Rows from block 3, named by matrix and row number. Rows with one number belong to one channel. Each number is 128 + 32 x the weight over its row's rms, rounded and kept within 0 to 255. All counts start at 0. Numbers have three digits each. After the name is the row's rms in percent of the matrix's.
# convs0: first 3x3 conv (model.enc.1.0.convs.0.weight, 128x128x3x3, standardized in use), inputs 81-89, a 3x3 kernel for each
# convs1: second 3x3 conv (model.enc.1.0.convs.1.weight, 128x128x3x3, standardized in use, transposed), outputs 81-89, a 3x3 kernel for each
convs0.37 107:129127078078132094162222249119159119112162105173192182134110128105098119164157146115125073134117063137176138123113166105094104157155160161140171152129151150152173118134139130144158112133131104135151122124141146119155129110117115154183180182191
convs0.38 095:125183178122141192229172126093105155184141131142168076136055155149127123103205087152148137067183125196162122142134129105145215066105124161087135110145115071094073130110172090141065133074069123119101138148122128130109140111098139139097121110131
convs0.39 111:052171128124089090148201149095197128168094136188119177116126163099143172116133134124128210143100082164134087105105110114143127080078134136106148144110142131113151152130135143164180122102101119103180122154160153138133096128101126156124142137111
convs0.40 096:165173145123159124148110148169127166138094169163145120138202106158100165107126092141186125152140186097112142116127093162193146096126156084134132099125164132170177052133113140140153115165119141186157136141119145075154130133101098119155129125092
convs0.41 097:133122139131110118140126186108128136097095166124134113102105109122108148133131126147153111087135127116150161066099123129106099145138187067111089076121121123115117104117096103089125102094100147114131087119079100138141142124134193097102161160154
convs0.42 104:106124158102130101179128149101102078093131164136094113110140150138131106155170107149137141151163120173200076127110085086146172142089077140141117146115108105119101163140132130113100123131139126112121149099164135104138120129129124112072159143156
convs0.43 075:248211180182188173134109173153121108108113127079099115096089097096155106093098055167132150196181181106088098116121132146159135126106114135108111111097111129128133108086114087097106107107106076111118132129134118112137111084092077078084098084118
convs0.44 096:117147189153174100130145117114103129189110143154136083110098142164116109149091122097161131165153110171128135117134132104136084158135129141143102107141072145090128150151085132123086107110091100117109133132142129116092096143168099097138121119152
convs0.45 078:150136120158181190111130162133151119159152159115122142121125117115141152073088075115137110150203182125154166097066079105096114096071092128122113078086104117108113114114119097074094134114131090114103084088091086107108125119138126113131124114129
convs0.46 094:121103103170155169112144123137140142133135136134130179178119106135082142178112142103135099183130183138186181152113144187110109086124119099143079106142138108108146128136100160119110101077098128116119128122183137105110117116119143125125136166144
convs0.47 102:156176153056178090121120145097175139100149154155161173119171154191120163135123144060203157157141118112038106168132134170104123106082152098166163160122185153131106163121167134130159142161148140149116177159132150103180131133175161124093101109132
convs0.48 116:150150165159158121162164131130149151153100143124125115104146092135115151123109073099109188159129202141104110159168188112110059137141155117150163179126159119127158160160157157137159056124119151187120146135124136151166110162156143132180143136094
convs0.49 086:112129137140164125115135114118132122144135124102061104129128067147119095135126114116127113115137159097109182132114091129106107195174142116086114124101107112082130139098093138115139072109105127082093150121078118093107124165104086139145137188156
convs0.50 103:165200142092138117101143095164117138141135116148128130163159162121136134136127058149183147143121113136097100176163145095139103077120129102113137133148172166125179141116142144129148155128127145136171132137153125164140124088094129153115157168147
convs0.51 079:119131107202220231145153194114140119112151173058119162077086086097120124078098091088075072147142140110140128074094070135134129116125128086087108099096129094098120066065067064081083076087081095096110118104130104115139133123137107109138126108129
convs0.52 109:170180162140105194093117171184162200176141141131137147168141119103140134134115119171118186153124115069143183102139123147131127095120141152136150125142112115109093168154154139125130154131113149154182200122125092145104210118146130135158134122148
convs0.53 113:189127115165142154128163116094108189176156147206158126139111123142126185124119120093120068095124117125159119161135122168113146163200126130131109132111182123132124127100160149099144110092129128108121146133118190149165122154134111146117129122133
convs0.54 096:151135202143122217143112139140108191137146162130146138103084162135167152132134114208143219162112196162203084146126181085145156117117090119063144114120117095084128135109102125146119107122072136141154099138113132146134116144135162133142074113111
convs0.55 089:157132124125127210136152168157122121147117087115121173108122108125156086119116121126082104121081202151157182148107036133123151110113050147117089122070104151096134125123075110086101112090111175111072092096098086151192122077081118097114151095086
convs0.56 109:206128104192136094124138127161115073131142106129156131152123136147078086107178138137098108208137168184100183110110126162146110114127134129154151133144162112145112165155137127120136121117138134172117169114124101137130162141144149123149129104085
convs0.57 059:237234248255255255226231238148142139178178178141146145106110121127133130098107101146136144197196191166165161114119123134143141123120122105103102120121118126126123094096091106102100107101106112121133132138144103108114101103120127129131133129131
convs0.58 090:170191160204137153119135131070156113096180123116083126141122123138136115119105152136151125161143156122123122070099163161141101049100108131132128143156200132146147122135113078139156111092112112132185144114141083094090125096139107120143133079109
convs0.59 113:163158106093139125173115158162139116210129137157132155122110104115111129115111127137115093081129111113136102178198204099132185141137094132088116126190147109186144093091119127157151132175153106139210117144163158117165110065085098137175138184156
convs0.60 092:177189161085136129110142141179085174092155111158129096125131103186129155133092102188176104116187142138136153108117122150145114125078139079153096107102116087132115102140104131151124099108134112133116179173137125113118145176075119105132189135077
convs0.61 103:182164231142161232140096110136121152114136089167133139144175166117165110164160159116117166110144112178125153143170119101094137044115045109121068148088091155103148076121120147089083129113158220116140130113152160143101148100124113167160081096115
convs0.62 107:116203169191196125144087103119152159129185133144146141136154127190138101210149117150181166139153172190140133135191103138156152109106112156144143091142130121124114112116144145128142106107173160152137131132177152122141121150144152140113112141157
convs0.63 105:146132098078112187135179231176106129105112140125188169159112165114132122125162131131148133071148157136112137157158147103121127185141161092093156109140115100109133096093137071103118123144112120140121118121124093068062073090092111106123112087104
convs0.64 099:166101124083046113149184123156119122120122130138135101144144159106129131164167143128141116077138090153136095119101121155099136135132152165123107129133108107189189186154114091121119121147129133144125106142130115136128123110130130085079134071109
convs0.65 106:139104080209189183164134122188136138136209191099166140141114113135162140135126141079118067178178127107165102114133146164126173137082140092181134117146138128105130122142122128150131099135118144155148100184168102107119144098147137111133141107156
convs0.66 084:147183166123174158122111104126160148140190162088125120132150152120170147123136147111146137103156161130129104152186169097129116120129116123141149086095109122125123112139152111135158099123148159140131127133138124124106102127130129163148079091069
convs0.67 096:133132164148117111090156155136136091106159116146149099139120138105122107097106082091088127137106111096122153083101149123127105124156139097131120138143106103136168106111091108126122103119120113067163127143120136121116132117151084125166103156112
convs0.68 105:079112095099140136123131197072154110077099120125130128115155117076084084172074076126161113112122121148147183159137098164121135150130150067088072162139131134159143155137152126127107149120190088088093123125192144100154109131088134126104138109166
convs0.69 108:081146175123152079105245246127175156144186165117150155144139166126107096107137143124129110143100119098149144141116158145126122149126148144088105142134131118197137119083123155132131099152098097165160112147133138129126117129108099089087131155154
convs0.70 110:118127107114116123117124147147159153110135126112156180130118128144146145103124125109137159095085127088122129150144159091059053108124110124109136092116129111130136126121130146140131136143096083138159109134158084135141188159159108113132070112104
convs0.71 107:128114123143146130098132138144161169144108165112168161139158150189188154114124174160151128153127187106150157247152174157159155209148173161155181147170188138117144130176130135133138135124110172136170111123147105137162120097085190173108155131141
convs0.72 098:151140138142141087199162189118157109109133122165164175144111122109094108125103121138073115130105102169177097145147177160168134151095109157155137149191131122119136118141181114148106107137125131135124108137168155084115136096145170124101164107072
convs0.73 107:111096162084156173115150176114080099130175141153171103128139133095142186132131170114111097104125186142154188099125151123108147121083084160132151164135132139178152151104118168146129125133152100165146074171142096160163130106142164130140144121158
convs0.74 101:108162179137127112119177201160107133145108116154164143112137138134119080085092094113150150094116152146141079182219191099089120141147153154100101140102120146133156153149114134076132138097112138115127108112120105114112138150160140148110105125123
convs0.75 106:149116108101119117192167118122100119143158114100094139134133135131090087139092090142160141145090097140104093132110107139136122118131138125128128085087097129115091110149135111091121122129088140132135094111138099113131103154137112111148058164148
convs0.76 115:114191159100167146085141134134182163090115119110145088141152141129126126114134125128166107101100146104114166143114059074146163115153170125157151148146140190136132140163184151140149160120156139120140136113132123130125156155153147164119089201133
convs0.77 078:173163148150125145079085155131151137129132127075113118108137134148145152115152165109115146143121116102101128088052020215165180098114152121130102161130121117107119116122110137100108120124125114111137126124159134127139136123103110057048126114133
convs0.78 113:138132120133125125142140191110120131140100114115117125099102119144097102128149112050138105105124143127118129116106079122178213152164136132108130091084132169169140101098108150120153143133119102072108139135126136166137141132119107143110124162190
convs0.79 115:139170169120123140129157188148195154113146117107172138126102104096112090112143117142144153128126128117113161102110118138097095119126122098120101086105089072126114091107109116120113111122127124127098120093096122119112137154139182172134117120143
convs0.80 099:082160141129146143155147115131168137154142164127076159107118084129131119137116131156161144179126137132091163112078104120117094126105120113131098121145133124098110096099092132135155122119114137111131157149112126142152161146137169130169141128125
convs0.81 095:178106136129123149103114093169139135145164126102124090175156144120166146118127128128173133156174083105118118120136081149091140162131107144179147116169170103173122149169129130160145142134157162149099178157132142139116171141135159144181114078103
convs0.82 091:129118161099147169081098136094179170139105127134155152131125160127125160175111136126140073120122100163089127148134084107104186150112161094120128128152146141105100128153144139143070112111155119126137106131142099136147136095124198097120173077121
convs0.83 108:192153189119105147184207183202146166157123133145163153120123135105120118157138113146138165112110138154163155133154157076144156118126137156181169128129117175153142126130129139130124156138140129099095091109108124145131170166148167184172154181165
convs0.84 113:100105046106096097132154176128091142110114113168108140101129081143101093125139179131113077144100099152149166156119116184172125090072080121164110129132113120124123121149161128096127135141139095121134057097104169107145117123131096130124110175118
convs0.85 112:119146159099139112118131091118084149149089158118139089108131164153133145138173115088129107073110118097088086170088136098126136168121057117074134114114125171133093095129106081106116128143161102069101181150146140055108102136065167137100128141129
convs0.86 106:143132113182158109148149110166195122193185106113133130117184101167170090158163098100152095122156118124114089095182142126104125157112121144187119162169164173147108173175144139180118171171115164166120168134101127145111127158096139200138116168119
convs0.87 107:134126195104124159126182130141158092121120129132174126130090107079092124152170101148143157077159089143127132074118106110108107200170105111123138107141097136112139092127148128098112138095117105145145103156126120138142122128195114120152168129136
convs0.88 098:149132155135220151050091133142172136135157111089172124149139164144160180164141152111164158125160136109126118151128178119150170075114164135140163135183157108126131131150162133122133154128128144180143109171188105122128127149176118160163100120129
convs0.89 082:101078058103144132154103088086106093082086116053014035138121111076073094124118076162098093047069085121139147116113106122139143121139052146161147164160174129147126103099077127128111119108122129097091078072108127142131113103091140136131137088073
convs0.90 093:128132096168115140135108156140110101149167145134192122099103105087111108119099150093137137159112157092133160105093069061172127133135181100089155085136139151109138128148144074132090051124106123121052130118142163184135161138113091110141099087081
convs0.91 099:117173198090143123186117138109172171118112115166138128113093162156104088116127124182142083101073111167104108149180207085067189113069127129113139134089141175157165142111106131129121086092148099134156172148125107116108120118125095117100087130142
convs0.92 100:104091095087134110093097173122099113114096148127122129155171113159136120161130114158102107100143134137111177092129109174141115139180163113119083125102128079129145098121118142121162132129113123127110138120089161154108095136087104124127124105106
convs0.93 094:102133120151137132185206170159092103136145142162172110124135157150132131170133103107150158130144128096117114089125106111122113162162131112117126132169142126140129149160112130166116145158138162147131124118091158138113061074103172124137139122104
convs0.94 103:100137153150152065139101110089077149155119108138101097193121115120166139134127091059055180118129134134165066114109109175090104128113118099062123137099075138138097132123122152152107150099089090111113125076155116100141168104105174118088139109136
convs0.95 100:135134115147118190190155154118129148164145157194153168111174114085137147132116132146083089067154123122125150092116096100110124124106105086109078134145164140114170136060118133128129110127153065151126117152102158161165147131138134119126153087127
convs0.96 111:237147127134145082077138148135151140152126131158129145178116082133119114112112133121150134119108155092123143151107117152111152139078095151152073093093134118168123132120115088091128138147137115099107114172170153125149102141183137149143087133103
convs0.97 094:100127094134131118164136117090118101130113168122190131060147102060099141126129104130151104148104173081162115137141158115173120132161124146115172122106158105134175119108124105113144095118182116127168108097162086126179106081094137101141100122136
convs0.98 102:098141140068078106065083094117121092141127090123135076165144173145121148083115112084129064136131168167107097148139109118128146171147161141153125169160127146074135150141152148159100112098173116162143124119142173143121129166177181134132149092150
convs0.99 095:115134130120082101087050042104121134150103191120111128091076104085116114112103120129078166136061164096097082125113150098131125076152102141117161179109170177114153085106119101105144114105139093155134118136149140130140123159165138123150123173131
convs0.100 089:152111079065135145128075086101138119085138107147106152122167067143170163135142145109122129113151102135169128089160104111110125112124141146183101126138117154151123087110121130079079094126139079177107101109141113167167162172117133109136154164132
convs0.101 113:158164106108116133131136129136165123099125145171128128153108118116133132098120162165123158141134167154110131085106145102124142121164168144122111126135101135151131131137163148155145121122151111124116099126134117108139164119156087056107126115120
convs0.102 107:130111065114155102077122107181139077087135115082155148110115114093110087132144119111150055164139094169150120133103082070066126099150111115150086080115092091133142086115119094075139129112118149139096067156142119152102044103139138142143134114122
convs0.103 094:079157159142159179160205160094157120096141108119140187119154138111124117139147143088142093151109128144184207110144167168132178123150150118141158179153181139145153144156171122095120141150146145173126131185171126133111100150168137158142154171129
convs0.104 105:082144120078101126116192138086103141101152186112093152126142108146121110129141164144093130186163192090135110138148143163174161138166159111143104119123114117169151165139132145117114152138141131119104105136128084159137118106118110130133134153111
convs0.105 102:110109113133134067170161153098134175179158171097177101125151125135114129128172118159122142105189163109131161153140148117160131151152143154145160114099156153147131155158153125080130136122146134125159112115164146182174089135128092144154153161180
convs0.106 082:123111084043098087118083098121152120127177105133135128162107095150099131139107164131154157083114106186123085146094107169109077182178155152163096126132128143122141128148143118119171101109154175088127169115146152131143192120075143163082130132111
convs0.107 102:160179161064101075133146168111171110080108079108109118128147130137087126113097103144150084129128107130118139174100160136108078083069116088103122104110085135153151108105093124120121148132150105101126121097080099124109104105084164135126084119151
convs0.108 110:135137122125138110133106108160137108160145108155108094103142111139112105150113116114119116117151132135117126088157142082153194092131110161164111125146116111148095132148101130135129132157149141124142128125127164131113081127090118160167157152108
convs0.109 110:165154160139102130114109125191160150147129086091102104127177188127143148079108113129138115109122138152108162138115188115133121108130119179168141117134140142147159148183146158133138135153133187134148150142155163138157150206182142164176126135137
convs0.110 087:126152140137106123087123117160132089139083159149117125119122117127108095100097096137108189151140136101128082161132143172171149124088126155129132113133133139133165104125139159141172145177156145123143137107148132133110107150108104123122137107058
convs0.111 096:077098164115138203079143218071116123110149132135125188110177199133163141079101080088202136129133114156124117186167118175166122132137106145150163124121172134081092131142148168134141129103124124101084154105089109081149164113079111109124150127133
convs0.112 086:126148063086132139075111091118110132099111152077102162100136110112136123096137124134137103128150119113184108165153096146173150126132127133159131138157162121149144136152150153145188139130136137153156115124149092122127095100067132146140128137143
convs0.113 110:085127106070121059105164144186146127115140157120135188145089120112124117155113154068187154123129075193154106120147114157130083183197145090094106064117094094135153139076139141113098120125139119117142069094121144135149108106105087159090160149109
convs0.114 080:092096079102061108140115175133129092096075074141112109140158148149110110134115130112153114095127105122122118139136141182131143145166170138149148156180142136171162124119135098129102118142119105151116155164150137155152159156148115135104154155136
convs0.115 101:177104069134132130147146194134177163084127131084147108146157105084163134136111105132139082062167132129154167175144101162150101172167128118149131096138100132138114101140130085164113135138148137130147104131145098173085118094129129145123161150111
convs0.116 090:066121134108083050096109074066166185107123104122128179099122118053134117133160126122142151082145081085136140152118117140173184152109117098144143129153159143135120133134130124153129139134120123150134187177128181118163107106119111121129139110142
convs1.37 158:106106114158150147136127136068060107136157123113148106045079120117124066171145094112095127154145128152155165121115105167146136109153096126099109110092106124063127148169089116121078141129113101115113073108123126150112148087093157117133114110125
convs1.38 063:149144166149138141079105139135110154154137140112138087150125163132149091148190122140112186130163121077112100169119168161139115143080091125147121109143116188152127119093102142104118139133124146163143142109137108128164169127119139085151199170176
convs1.39 100:124139142155124153122128181149117156102141125100176121134151141121113098117102068117190148103121141127123155093174193047157084082160146120128108121103080164081126128124076110113167145070141151085103166075101104076145119107096136117172118121128
convs1.40 066:149164152123165129133145130127111121175155141119132108211163167119146088081090179185128167155128182106092140142152123139097107145111101126142134095115126084108102147099075145112099144133145205136144131129129175140095166118158119097117130041126
convs1.41 073:093112139110127113122142129183146106119172141138166112171167152117117116117110115099127154152131122129109146128071048149125076153116143156185157149131061191171112122098128090122106106123111064132171140137160140121168121126035065064092091084095
convs1.42 070:158140103157106112141180152122145101089131142135070149153139151119142077151107139130141116179135131126115119109155144149115170148133160165117056130151094190159151110065092132098129128139137151115093110180116161181121076089132197202127094150085
convs1.43 053:112135163126128145079051071154130151151116147113100135163114128119147129111117152138143140137179158114094122206166159194162170175205149130117120108062097140125105134125110110106106098108155168158153194156147144104111117092103156155104152180112
convs1.44 068:150129104144108095139149141140143128128187131131170098132126141095105078160149123105119155102136172099109137101096156132121088114148132095144089098100098125154146124104088081084117086127144109107098091108123084119141139104113164133221101137147
convs1.45 077:094063110172178158113125129173201184121156152082140103193190156158199149102130131121106114149127138137108130189215203147126157155165150177148138122135118167193130157152169100089112089121149123144146146148140142105118139123100091107132057059071
convs1.46 062:114119121088109115123120105152135129132160086120125133155180088145234137091122094102132175159106169151120145111163117143124098088109121154085126122039115207144156128103107122124125094081104202177196141103106134130109189134127200152136094059074
convs1.47 078:157157147145117188102127151181111106156161086142113103172156130095131079121132154142103164146107174107127140107149144116141146074152158167112090142095069146134099105112090146122131139139129123113082069113103102127109203107158073081121137123147
convs1.48 097:160144154166131133139127158129142125115106108134140146188072142074102146142129155092123085152160128115130121111111178111104127160144114097075084154097076152101100129149154122132121126085107119138110107114083084139087056084098083134141095105057
convs1.49 066:099106120190141160156138120189147139180134124182106118134158121132176143160151137094093126148161148127161150143129120131140141100118067147177138147142126193175147172156124145107097081101144122158145156145129170218102095102071117123098089146123
convs1.50 152:187171182116099110126120138092073093164112148115114082152134130088134128104121064103104115167163148118080110123115136085097081134123097093128104128119126103089094129151095171117129143124129057091141092071129141090127181178113099155172091113102
convs1.51 060:139091125168127158121101155189153130149088131096049115166170140143123084108096086102116109159162170101118135156115156147125112128117144114139122136157100195230145140109147073085096129136158115127136100156109098141089071110104153151163119134071
convs1.52 081:156172193118143134123133122135111118161107123138095094200132188183144209151124072173142161125145182118152149141106160125121167090142139113106170048022049117118130101101101141116124130137120113161072153073084177076122161158118132106119109130138
convs1.53 115:149113166169110142143109123118063131125145103136183146105097119131122155150113157124125163138175140104124135097068126107117158073118093103113099152071087137125107188088136143146149116116173193137156155063075188102097093135119087191091116146117
convs1.54 077:126143131102129149100116142235104174116137135151123054205221197143154134142213177125128144153135095129125134132179177151117120131114076120108113149109125173093114144094097173140139151119158154132160171147130102076139181162190082157104147175124
convs1.55 063:120120151117121156120125086151123102141117145133079105157107092164134156144122157128126118144116120120162123181124103181103136122087097120103135098079119164138102205134125168135134110069124110161113160126163201128161167194153146135181177193148
convs1.56 089:126146159139160162134138140172166157144168136107150068106158150106136106107110143127155114158147146122182146097132121174100096129118087149090148130095080165139102122105091152126150099095129151124145098089125073158161157112127180173096081109155
convs1.57 044:116108087148135124118112092126137141138149138132143151150136115123127094088093089119107105158171173134118123171166144170180117159149127104089133106093118160146174131119115113104107133159180120139129172176151187170118105109086150157135042122141
convs1.58 064:155136125110163093083092129089121138104098130112119127130125117126115142133115114175119153187106130122123108154216223177172111132128101118072105124124126132145119119093052127120107103085098133179178158157124173118129193117073112061120141158171
convs1.59 109:141178157143153123102111089035040099153119130104134122183157144180150159138085075154138124138117140100145110122152153122134118154177172137137147098131064179082114138117118145133095143137131154116052140099109113128166110089119103102121069086069
convs1.60 063:157205156160133131069151123118136100130146087169125125128155101119142107123118179172150120158109138106152113134169157161177105138133098162159153122086092142154092109156094128144141114141153167108158090101112118093154147088154150148133094116174
convs1.61 087:163174149079116180104122127131151124168140068082101092198106163101134110157119066138155143139111153105125107119186200115146084178133132149128090096139110126119070127108138130118103101147142150125070104094092113084151167093118130150117156117173
convs1.62 081:149198159171117162127088124125144107121126135115127130127120141119141134112153132096069139195169167142094181065106156059130172127125128075112124121050136149138085120113064143144124093133128164115078148135050103093074187142126090123197173131091
convs1.63 109:120078088074098122165174164090114097070075136103130116133174179131106109152093189120216152139162135131058099109133072144131130080123072056086131114167155150143143080123133119099145136138126105127164071093146152107124135111147101132135089152117
convs1.64 083:143097106132112112135115123114147170102176110179125137101100092077087186095085173153123108128168124119128107133178092109121089083107063118091133126063137085133180176119143106121145165174131100156134140115159057120132161153143081109158141105144
convs1.65 084:122153176113162166098141096194168127120126107108158122214164102145151121073128091186086101217124147130136135150145118151136162114130143114138107167121158190178171145110114156135103090095142159187182154165084171174147186117163147056151201137127
convs1.66 058:159130144144101128138106123186149108209160125207144114073063122051096153044048081131148130095132087128124129137163161114104108118089087091123102122123129124113112181114113194160131213133117142143138156147150152181212139138125150167108190206184
convs1.67 057:149183150109180170103108107101143090150127112106113178097125155143112133156112083146100116200143084133083133083117099106114143082106112162151143114135155126148137085178128127153128174205115142139161079115088148136129124086095089092085144150105
convs1.68 073:151117101148102120135133132173155162117119093190099148200243158181143096181204134127130180194116152115119124104126160153172117129115148160149171193181184204165179120107145124146166111158162142138122138090052133171151181188174151127125154152155
convs1.69 118:032057090090116121131162127070124166128106156111099096105156104072089167084153166106184143136135125114118165099144075180119198132097104114118152073163134116139147107111202120129118105093135163106142097120119126104089104094150095155145163171151
convs1.70 167:114143141144138119125111118130092130115132114100164154120111110165148154132109089118105104134152113129119154076095073096120128124154100180177157144162098146135080114080077108131118137166181167141087161115124146095101211153176125100099097124111
convs1.71 052:154131179151158189120103132171164159120127140135142158069147156122135117096127122122147157135148153126125157101109090117094093097040066064160094086154067095184123146142123119112130126167118134160198154147130108113092112115141091091109120186106
convs1.72 064:159141130141114113119127132163147134123105104111128147173160082133193136188201150128136172100168150100129131047092175170182199118119135155114141142080141152141125134111083171132125117106143182190190135079149182157123206177120180192137126138128
convs1.73 114:156144114108142124147122136144112069116117109173156121083114064159119049179130117140149128129080089126116110111166125192188147148172092117125149111073093218104110098110145098123112100129108148110112047148126110190182099129198123151099088155156
convs1.74 124:093114113109112151150148156117101073095118134075086064159121180160144126146097100132121125147152170051064092150129172107112088081105110105129099110079050140134080078115085083084084163181163082137169105103098100142125136132096137137168152160107
convs1.75 109:130112076128123098127154103138137142170097128122126133125170123173135133137121092101126127115107153147120134081079087082170129153157153134128146154145152140158156156110127100126107135126172162132143132135146192167141154156124130147147118124113
convs1.76 236:168118145115066121120091140118169081114132135103122100105105129148155102076171102140161123088133119143151120142136164037131213167114123167115141115150199111144110136182167114144097089088177166155109126170127119191141101099128129097121104123162
convs1.77 085:199179169130145158107118160158155134142125129104133138174151119171154127115128090173130151123115122117124128083068065088098089151140180207177096149153074217225143138123127111103119091108126076077116159142138137126122084059090156151218107088126
convs1.78 130:087134132120137114130127120164161140137118119139113117176119127139138111159083125141140143127107120089120155099103133073137154131126111108146093120167084160116103195158116130058126170143172106148156153173117137157110089160106082132129123150077
convs1.79 155:135157123122150134068117120106111089136131103130125088131108126153143140097126132155137130099099101163168211148133126194163095127101080121157132175143099181085106154113119140127153130127107177156093139139143179186125111158156146161143128136095
convs1.80 051:144084142124111154112112141065174105088119125139157173096135121122150152083113088144132142116102123089113130112198158147142151151152108135127124125143071099160104150129144162145151166152128169138127135175115128162128126186138066098087146176111
convs1.81 066:126188165143170174071108097075104090081163142139171114145130145153128120144142177142118107141109196092106121166176110125150099188210129080142136085117154128155136104086095089104098161090120109163146148132099130132129130137132168113123137144135
convs1.82 064:169122117136117110107149127118147110140142061144105078110147133086110109133107148106088113136155130100140096093067058093080101102038110093082148054082184046145195168164104153152129178114144055105157087106128104120134145150091100110120111113122
convs1.83 150:123134144124136133140125106120157134115153099110158139101161158151185207115130156074119125057073053133164137130107100114131130120142130139124166150085097096059104125139131135141161084061116135116134112104091159132109196172145108105096116144146
convs1.84 124:119081076140162126153154155081183109138107175162120122100160115145067118200131159120098079140115106140081123137164103156147111143150104159157134153149116069128110089111138123124150086061080114114136089146136155135175104126128133085105145182120
convs1.85 078:144138085112102099127132177132159159082158091173122117104097059127134140210127116109148117158070170112105124158145090098089143068111127113126147143145131126104120179139163125126170161166163130156162111176144094126142217192154158167140157081116
convs1.86 084:122145163126175134160175161138159145106118100119186110140121154120113130175105149101133159093165161098132129172127079221157079172154093120101137130163158118152163119104089095095082095134130166194117154138079114103067120143116149132082136076085
convs1.87 094:123082150096068097152134137081081155103104134131140179161122116121186143111105118112085089097141158130102103109115157113139176076142142159150119158118139081119143108147190118132155111123170161118104142095121188088075111141096140114077131162136
convs1.88 057:160189166161142158084141141156113138099102114148133120092110145133103101113135129129118128160172156159116172070095100126108095148137101064098129068056168115094120108113120120128129100109105147113134153154162055117163065084145124087105089073129
convs1.89 095:125146156126148138121165167168158137172180139134124113128129129100091070152155153187163163103090091088106104091122155163171149172169164119128099134125099079096094122110107129102102088087084091104082159198135137180138097094127146159142161147174
convs1.90 050:126114081126156134162125144098114132130091100129144134161137152183102162146107147077133178117093095090103088130127119147158116177121055109150126092178179068140145141183195105141197146167168120112174111143125127106148119163145087138109182137140
convs1.91 063:144097087146118132109092139165136167136146127112131098169142124077106110115140149126078101122098143082096107097168094083140123057094067109138131118118134098133152168162121138119151155129176124129184131158182057064089119117080090144107162074077
convs1.92 061:103117136123111134121141116069100082135128080102144097146114107139161075136098059168144112161102078169107080096064078160134100130175122161160143133125114111101093065153127092152136129182157165121155125142137162089129139101111190087117236168200
convs1.93 081:142159144115141120121109121083092084130126093145145154122095110139079088168151138143098132100089116158144162121144132132123104128126113131146117154146116129134084137120122135157125113104100135118089102103091137113121096108142060070095169172170
convs1.94 074:148157097149126123093111151132151099142163131157189152104111107169139147156184120175100114133111136105116121189149106176159075068113076171154146192142159154092128065113125099115132183121188150167171080127176156183170144147136154143139116166144
convs1.95 063:151097104154153182107148127100065072138122099127112129151094146123131145118166127084137076123136139119141110134112133124133143097072115151179093098170088082119105124163194120132181153157159133115136154075140090072081132161127115060092146093122
convs1.96 136:126133163082123132128109065165123104129219128122113111119087081085140131152081107133129120142124149118099136159141161132136145155084171108158188193166137128160095144125147164165157158169136098161111141145120127119113157079140101168113151136150
convs1.97 066:130126084163087150131137115107091172176057094131115124103101111097155127037056134090089126093108086126108139071102128126101171103103130152131105129120114116073133214139186101064143100079179168142134130149137154183124137168155129104093117148115
convs1.98 067:141144117145163157087126131168098066129196123142157139095099152073128153123157123152127118111110109119143105132086071133160123076082118128155148101090115127121129088126135110155163166155156134150127095112127098090120150084072115143106106085107
convs1.99 071:172132135120129104141111139115116148119061108102105124139127115096119131123088083165144122156146122165083084078112133156127156146134118169150095128135044119110101143140141115144113160158147079067102160045123100075091111124155086092076133103121
convs1.100 065:146130076116090123143122128112092132203109104161102147106110039076111118110111086095080097115104121115111091102121135210140105157114099137151101160095086099079126152147203117129168127151154131126113086120145086095146130110129134111086102133112
convs1.101 139:115133135141133135134138147161136169158109145159131148114087135116154136110069090071130127063098099103161147162107153118089094164115086165173069193176084197168078163129122121136121104128169153140044154112075180195128174154106137203153096145137
convs1.102 094:154095092133092097149117071163111113146119074130154125112112125111088136121080175091064102136106128095113136143150097136097102134161148117172111137118105107107101121148140104112115140128156135128132100159133100150073126130102126074090187131145
convs1.103 066:126148158114095119164137154115135137168153155122190133175157145195130101174108102137143150176107138140099143133177096152147066098157116119096124131089158138153106143087107128163146131123142187147147127113150138104152172130133176151121109095134
convs1.104 086:151049106130101143142115124136157189074126078061125181116157057112135133067123116081056142087086092144115150105121101117081072084102068090140115138099129112128118184192160111109135069101142110120149128139144199104068105088139104141158092097097
convs1.105 089:101088060193120143137080108165105123128147104137064144169101085099092102053105102099076107089096150159148113106124123084137095123122134103152098140129046057056112101133176066137132079106139102067116100151126151153065114145119077083096082106118
convs1.106 056:132136128166167149129142098160098075108107053112181124091175110105122135059132117153130106140121149142103128082128109163160137169136140117152128127161168142109182113072127119106159090126151144116111130098099097081055151114126116057105156087130
convs1.107 151:089134116117133094074115101170088123181149166150118069151133108094159130141151090151115077148126162111093137138141118114161143164206160125110179140102139155143128102140138160109143182168158150152129181139129102132162191169188136106117167175119
convs1.108 178:119117117153128097188161105138132118139106104150119103147143190146168209108100112127102097088120149161180184183224132161141136171117115165136142150103194135063214051127144151146118112068071107087095114150106109143138144177159103109053159145127
convs1.109 118:121138178107113146056102138146140128132145171115120118127112146106128149167125208128156112116130120046135122160153181124132135117084049110121089116162114092135159144129105160113109130094087117096104109092067123130096124125130086084049157073084
convs1.110 051:097156102072126133118127141091131105095139144149150144141171146168148150073098101154142124144131120105129117120116110151160145121069130162111113100193131120132158096112152109102130183192143121098122145046050077062125167095075151074066112086086
convs1.111 068:131115168082090178103123135155178090163151123170148171105114103155175130181082097146125161157109110085118149088159064133088146159154128085170159085164153133140122086106101122117147158151169155176192118151114150123071126101151179140115172100126
convs1.112 076:144166138102117160087093134172135149127078114187152206104117194141159132108104141080163117087135114097155148177147137136106121118098082160129098147159094134113053135135141185149155152196134128138143144084096132114141124142113094121084144188131
convs1.113 101:112065149125104138113091105132101133118161118138139131112124099180145055069095126114092144077131145098160178096070084116125139096107167150113102173133105172159150211150189117090185098133158116125135168152132175114103076071095064094097126089183
convs1.114 061:097106094128117120108103164123128107136109097131115163096137120142143141135130035119097088072079101109135138146103093203136118163148152101120118116116097136115119154148143148172151130156123109109105115097142067100076150157153163167176110149093
convs1.115 081:101119165150135139138139124123117184127081189119098150176114105157067146108132131102130145102188078093118127102080148069136168070108096078129150108178124097162129136086105098163134127141099172182133161146126186168087064138067113114110112120153
convs1.116 059:173091107193165142126101135087110110175137087132087137111093115119139160059091107123143090126128104132111083097088077128088126100128099160167150158157080108148080137189181078135112122172157165127118096079088103109084134217178167122094123144155